{
  "model": "contrastive image-text model",
  "dataset": "drawn branching plants",
  "train_examples": 36250,
  "image_size": 32,
  "crop_scale_min": 1,
  "horizontal_flip": false,
  "color_jitter": 0.2,
  "tokenizer": "word",
  "vocab_size": 26,
  "loss": "softmax",
  "embed_dim": 384,
  "encoder_arch": "mobilenet_v1",
  "encoder_norm": "batchnorm",
  "encoder_activation": "prelu",
  "encoder_depths": [3, 3, 3],
  "encoder_kernel_size": 3,
  "encoder_stem": "deep",
  "encoder_widths": [64, 128, 256],
  "text_encoder_causal": true,
  "text_encoder_width": 384,
  "text_encoder_layers": 8,
  "text_encoder_norm": "layernorm",
  "text_encoder_norm_position": "pre",
  "text_encoder_activation": "relu",
  "text_encoder_mlp_ratio": 4,
  "text_encoder_head_dim": 64,
  "text_encoder_fused_qkv": false,
  "text_encoder_bias": "all",
  "text_encoder_qk_norm": true,
  "text_encoder_layer_scale_init": 1.0,
  "text_encoder_parallel_block": false,
  "text_encoder_inner_norm": false,
  "text_encoder_drop_path": 0.05,
  "text_encoder_positions": "rope",
  "init": "torch_default",
  "residual_init": "zero_last",
  "optimizer": "muon",
  "muon_scale": "spectral",
  "lr": 0.017,
  "momentum": 0.98,
  "nesterov": true,
  "orthogonalizer": "polar_express",
  "adamw_lr_other_params": 0.00083,
  "grad_clip": 1.0,
  "steps": 18200,
  "batch_size": 256,
  "epochs": 128.5,
  "lr_schedule": "cosine",
  "final_lr_fraction": 0.01,
  "warmup_steps": 910,
  "weight_decay": 0.02,
  "adamw_weight_decay_other_params": 0
}
Rows from block 2 of the text encoder, named by matrix and row number. Rows with one number belong to one neuron. Each number is 128 + 32 x the weight over its row's rms, rounded and kept within 0 to 255. All counts start at 0. After the name is the row's rms in percent of the matrix's.
# fc1: MLP up (text_encoder.blocks.2.mlp.fc1.weight, 1536x384), inputs 192-383
# fc2: MLP down (text_encoder.blocks.2.mlp.fc2.weight, 384x1536, transposed), outputs 192-383
fc1.425 036 [134 120 121  92  95 105 165  80 147  75 107  82 139 137 118 133  92 117 115 125 105 133  70 160 127  89 124 142 125 173 138  85 103 174  80 162 174 143 177 139 125 129 111 183 181 118 115 113 170 125 143 125 170 140 133 178 116 184  62 139  85 174  60  79 142 116 128 146  91 143 154 117 181 120 199 115 137 113 160 179  71  98  87 127 164 110  94 190 175 143 113 130 152  75 148 131 179 157 217 125 141 158 121 210 145 119  56 156 128 127 164  91 105 126 137  86 172 171 140 104  75 155 134 156 179  93  48 188 105 121 154 118 121 144 198 126 102 196 174 163 118  97 109 161 132 132 129  92 133 141 143 110 138 136 173 128 108 112 127 136 116 115 155 139 154  90 119 115 160 116  83 217 128 158  67 143 132  18 112 183 191 126 132 111 130 118 119 108  56 104 144  85]
fc1.426 056 [124 140 169 103 110 123 147 148 205 157  75 113 149 129  94 142  94 156 151 180 150 132 132 173 111 157 114 119  58 136 151 134  95 149 166 166 158 162 110 114 110 111 140 141 152 149 165 125  78 162 114  88 134 117 100 118 116 175 134 107 116  79 136  61 119 127 155 137  98 140 139 140  92 145 115 190 147 148 142  63 144 119 105 148 136 134 169 193  85  61 120 100 189 141 119  96 172  66  69 152 141 146 153 154 111 161  36 136 132 100 125 128 116 144 122 158 117 127 140 138 151 100  75 102  92 108 128 116 129 151 161 122 110  51 152 122  91 150 116  64 149 151 119 172  96 166  85 116 147 164 120  99 150 170 176  79  36 103  96 174 133 130 150 109 106 131 135 154 159 123 225 145 111 160 173  96 133 149 105 151 142  95 108 101 109 145 121 169  99 184  97 106]
fc1.427 134 [135 157 102 104 146  90 161 117  95 131 124 117 114 163 125 134  82 122 128 127  94 150  77 184 134 104 130  67 170 145 117 115 137 199 121 135 171 175 154 109 138 103 162 161 151 114 106 109 152 112 112 139 179  87 100 150 112 198  70 130 133 117  57  90 166  94 130 125  72 203 139 125 141 108 168 128 172 108 134 190  73 105 141 123 130 126 115 141 146 181 119 101 154 114 197 169 165 161 178  90 150 148  95 173 108 100  40 183 130 139 138  91 158 121  87 113 173 166 116  88 127 152 128 151 146 107  54 176  99 102 127 123  95 177 206 113 106 163 155 178 130  96 115  89 133  86 113 133 151 139 128 128 123 121 183 143 123 110 157 159 148 124 149 111 129 112 145 108 150 121  62 240 123 170 110 170 142  46 143 151 161  86 132 128 163 143 102 145  95 128 173  87]
fc1.428 046 [158 129 169 114 164 102  79 136  95 183 113  72 149 130 125 130 159 150 159  77 181 125  97 171 151 114 139 128 108 131 106 112  94 119 104 151 133  84 194 149 158 101 129 107  89 104  66  67 109  99 145 105 109 112  88 152 129  85 149 150 184 100 135  97 112 158 137 155 130 137  74 165 144 128  89 128 141  84 138 178 125 139 167  95 143  53 130 167 129 160 112 146 127 130  87 127 133  98  63 151 106 129 165 154  84 148 104  78 118 126 140 132 133 163 117 149 123 111 115 108 121 161 160 183 123 205 131 103 113 152 114 119 179  91 127 135 106  77 118 150 179 120 140 126 126 110 114  56 169  83 110  71 126 108 149 166 103 146 140 153 172 128 113 153  98 124 177 104 129 124 114 160 112 191 138  79 128 171 117 126 118 128 136  91 160 208 122 137 135 127 118 122]
fc1.429 023 [108 177  95 145 141 128 173 102 130 165 104 195  91 193 127 138  93 110 182  95  88 128  90 169 144 108 147 106 128 144 151 103 134 120 148 120 138 197 119 161  99  98 179 147 148 133 110 170 146 101 159 106 123 132 143  73 114 103 151 155 103 140 117 130 125  75 217 124  68 125  54 114  91 107 157 108 106 122 118  82 135 157  65 122  93  91 145  83 171 105 106 119 191 129 150 151 137 150  72 148 130  97 108 104 104  93 172  84 149 150 106 129 130 117  95 117 198 113 131 139 146 150 164 136 174  92 166 114 125 155  82 134  65 142 154 169 114 105  78 139  69 114 139  84 210 183 149 168 167 109 113 129 138 113 136 178  80 100 118 168 115 147 144  76 108 129  94  81 113  90 174 128 182 138 203 152 197 109  89 134  84 128 104 136 127 104 107 171 141  78 113  85]
fc1.430 022 [169 123  94  97 135 127 121  98 108 167 126 126 189 105 135 149  95 139 158 138 168 129  74 152 120 131 146 122 108 134  93 116 106 164 163 129  80 140 110  91 117  64 132 132 132 142 122 133 141 152  92  92 149 113 124 163 144 157 131 144 148 152 114 160 150 122 173 111  89 120 148  75  99 178 128  98 140 191 105 192  85  97 126 164 116  80 133  98 125 152 120 173 148  77 196  84 151 147  87 120  97  92 141  99 171  67   0 122 139 143 101 126 127 112  69  46 133 148 128 144 151 130  95  82 143  96 124  62 161 116 155 118 219 122 168 122 129 134 113 140 107 106 143  72 104 151  64 109  98  93 141 136  77 130 131  98 211 132 124 123 119 222 130 162 101 130 116 117 154 149 164 177 139 174 147 180 158 106 149 116 140 149 127 172 151 164 160 147 106 131  75 114]
fc1.431 084 [ 85 102 122 112 168 113 175 149 141 130 149 174 127 151 112 137  46 155 110 151 156 123 133 167 125 139 101  85 136 162  95 145 113 169 102 157 180 182  64 153 139 127 120 128  84 115 105 164 155 142 119 161 153 132  78 122 169 145 114 140 121  96  99 139 156 125 107 175 112  62 153 191 135  84  99 156 157 125  97 227 132  80 220 179  76  94 121 111  94  94 172 129 151 116 129 102 113 146  66 137  85  80 118 174 103  77  99 143 211 106 125  89 153 108 171  80 160 167 118 163 114 139 139 135  83 147 107 150 138 130 107 135  97  86 107  90 149  87 145 167 139 147 130 119 111 158 104 145  52 133 117  79 135  87 114 151 175 135 103 130 158 117 105  67 132 125 152 116 126 164 156 117 129 212 117 143 121  61 167 111 101  95 145 134  90  97 118 143 106 159 119 133]
fc1.432 084 [167 135  92 171 169 128 140 149 120 187  72 143  81 165 140 136 112 109 175 128 111 123 135 148 185 122 168  57  97 142 151 165 118 140 108 139 133 191 125 112 112  70 159 142 163 122 134 157 185 128 143 120 125 100 153  99  70 126 142 183 130 159  89 151 139 125 221  99 103 136  94  73  45 146 120 117 161  80 133 119 102 105 113 147 115  86 149  77 160 144  83 101 161  97 128  77 159 124  56 134 110 155 143 119 156 110 119  91 131 149 141 146 174 106 136  75 189 105 123 157 170 167 125 126 165  73 129  77 190 159 115 107 153 107 151 136 120 101 175 138  72 138 134 107 154 166  90 134 144 148 145  85 166  66 115 105 181 129 153 160 132 121 154 119  54 132 112 109  85 171 150 105 165 134 183 140 149 141 127 140 119  94  95 168 139  66 140 199 107 148 126  96]
fc2.425 037 [135 138  65  88 105 138 155 137 119 139  94 140 159 142 162 126 111 101 100  97  97 160  83 182 140  94 122 101 147 162  75 145  66 212 131 143 177 118 155  96 126 109 127 205 151 182 163 173  99 108 127 119 132  47 130 135 136 121 114 149 134  98 139  92 117 136 140 120 150 141 145  99 144 154 113 133 138 194 118 158 107 138 152 107 164 172 100 103 154 116 103 130 115  83 172 130 139 174 211 114 136 168 102 139  78 140  59 127  67 112 164 123 159 138 161  92 183 162 120  73  74 125 153 130 180  70  84 124 106 154 142  74  91 143 132 135 119 203 131 189  43 128 115 174 181 171 182 127  94 132 157 137 104 175 163 110 167 147 144 138 148 141 115 119 117 154  59  81  86 146 117 157 150 150 153 161 120  88 102 100 145  91 160  97 185 123 119 153  66 132 178 109]
fc2.426 067 [134 184 133 177 112 161 106 175 158 173 172 114 183 191 118  96 219 102 132 141 123 101 131 131  95 159 131 117  88 118 144 177 165 143 125 124 140 185 134 115  68  99  40  54 121 135 125 158 132 160 214 148 122 138 130 166  93 105  84 144 119 137 183 129 152 143 156 151 136  54 131 134 114 177 156 113 127 153  94 141 145 124 203 110 129 159 131  99 126 104 126  99 130  86 131 124 198  98 104  81 157 131 111  75 197 172 130 189 140  90 185 157 118 162 123 132 125  97  72 135 145 139 122  92 114 116  94 161 105 134 191 128 132 181 132  94  77 105  62 156 171  94 136 114 113 186 137 138 132 122 144  78 182 135 149 125 145 110 115 125 144  79 110  90 158  91 185 138  97 153 119  69 148  82  97  90 132 137  92 111 129  76 120 141 100 153 131 130 148 123 125 188]
fc2.427 150 [131 135  67 101 106 158 112 129 147 175 110  86 175 121 113 132 172 104  73 113 142 130 106 175 137  82 135  66 137 139  99 117  90 232 135  96 146  75 138 127 137 158 133 217 140 115 149 139 167 134 202 105 143  77 154 108 142 168 134  83 185 112 106 106 155 144 118 158 149 129 134 132 169 160 142 137 125 192 120 157 140 133  87 126 115 146 100 154 152 111 118 163  91 132 193 139 131 172 178 115 113 137  97 162 109 177 103 180  61  77 128 108 176 121 150 139 154 119 151 112  76 133 189 112 136  88 120 102 134 147 168 132 129 101 139 168 129 133 138 144  90 124 163 163 153 140 114 100 136 115 181 138 133 136 120 111 120 153 155  60 131 127 129 141  62 154  92 113 141 128  90 140 130 162 141 129  74 106  76  91 202 111 140  79 146  87 143 146  72 119 137  81]
fc2.428 046 [125  87 163  90 122 103  91 103 104 205 138 127 128 167  91 116 123 169 205 160 184 147 117 169  75 124  68  77 108 128 202  93 108 120  40 144 147 140 164 113 116 120 185 131 123  98 133 154  90 113 141 142 144 119 151 180  84  73 139 106 125  79 138 164 142 119 106 179 162 174 120 147 118 127  95 131 153  89 116 116 132 111 204 120 155  91 169 114 126 168  87 165 138 121  62 149  93 157 131 128  98 207 121 125 121 132 160 121 188  99 105 149 117 193 140 154 127 101  88  83 114 108 141 141  75 105 119 128 116 163 166  96 124  39  74 121  95 121 163 176  85 139 118 136 148 112  77  75 157  95 127 125 174 119 122 156 190 109 144 155 134  85 148 154  68 127 132 144 108 163 142 134 163 105 117  62  92 144 123 137 112 123 117  97 131 121 131 122  81 119 120  79]
fc2.429 024 [151  86 156 149  98 146 167 122  90 181  97 111 111 138  67 124 150 133 126 133 132  76 101  88 147 139 115 103 155 137 109 167 108 127  72 141 170  72 178 123 118 113  91  92  98 131 131 137 147 163 162 104 158 163 132 104 180 140  72 122 142 143 103 113 123  70 117 157  96 166 127 139 127 146  77 194  80 107 126 198 128 103 148 127 164 109 164 196 175 172 159 145 138 149  61 118 165 133 161 150 120 104 150 120 139 123 118  99 115 184 151 102 129 111 170 139 192  88  56  90 184 117 110  85 112  45 144 152 121  99 114 137 195 127 174 121  45 137 171  86 129 139 141 151  86  50 109  69 191 121 125  73 107 162 118 134 154  63  89  50 113 109 161 117  87 122 147 127 125 146 163 117 141 176  92  24 104  84 157  91 155 142  93 128  95 124 167 163 190 134  77 163]
fc2.430 034 [ 96 102 167  89 149 182 109 122  97 103 127 115 125 124 131 130  73 109 134 127 116  91 155  89 111  72 127 116 120 142 126 174 105 113 150 118 158 123 176 120 105  92 101 113 108 104 129 105 114 128 190  86  87 141 137 125 161 109 216 143 152 153  58  98 110 125 189 126 144  98 155 216  94 163  88  93 172  75 132 112 161 143 166 139  99  91 152 148  78  64 227 120 171 195  98  81 149 129 115 158 116 168 116 185 121 118 153  36 134 157 152 178  98 149 151  68 172  69 147 155 171 143 164 130 154 126  90 109 159 186 132 127 128 142 123 128 101 111 138 117 102 122 181 120  48 164 128 101  98 121  84  54 116  99 136 155  95 114 157 139 144 112 122 151 129 122 135 139 151 109 171 130 130  63 126  49 133 140  88  77 127  92 153 141 136 175 102 125 117  94 148 131]
fc2.431 077 [132 165 123 116 126 133 126 174 168 105 108  75 178 110 186 126 148 167 130 148 117 134  90 169  89 194  94 148  90 167 160 157 113 154 101 129 168 108 105 107 150 136 104 152 111 136  99 110 158 163 125 139 137  98 120 130 173 173 107 110 130  89 110 153  83 161  97 127 135 126 136 112 100 150  57 146  93 141 121  24  72 131 127 157 161 131  93 174 116 157 180 115 121 142 146 120 144 138 100 101 170 114  51 193  54 119 131 170 141 122 106 106 109 108 134 160 121  89 132 163 152  99 131 128 119 133 194 131 103 166 137 164 155 158 120 137 174 133  70 101 102 173 121 135 105 135 159 151  49 141 122 145 150 118 103 121  98 133 138 111 192 198 123 133  98 148 111 125 114  90 102 156 162 185 114 152 125  97 119  66 126 155 189  88 103 232 170 158 102 143 168 240]
fc2.432 069 [151 153 155 166 128 118 139 110 129  94  97 108 170 102  96 120 170 178 141 137 152 142  88 115 113 156 146 116 170 148 116 186  70 111 157 116 124 172 123 136 122 127  75 127 143 138 169 101 130  98 115 108 151 176 131 120 121 168 109 149 133 130 165 102  98  99 130 134  87 140 102 173 113 112  99 167  70 100 118 187 137 175 161 112 169 138  85 191  73 148 100 132 144 103  75 113 192 112 174 137 166 126 142 165 115 139 136  89 107 150  98 121 141 142 149 133 237 134 108 151 100 173 138 160 148 122 169 156 115 128 110 112 194 128 161 168  98 158  76  98 116 134 137 140 124  88  96 116 169  81 117  92 116 188 152 106 157  88  54  54 108  82 149 171 176 232 136  73 117 160 158 124 100 148 123  87 114 139 162 125 142 123 105 117 156 103 128 119 155 119  73 170]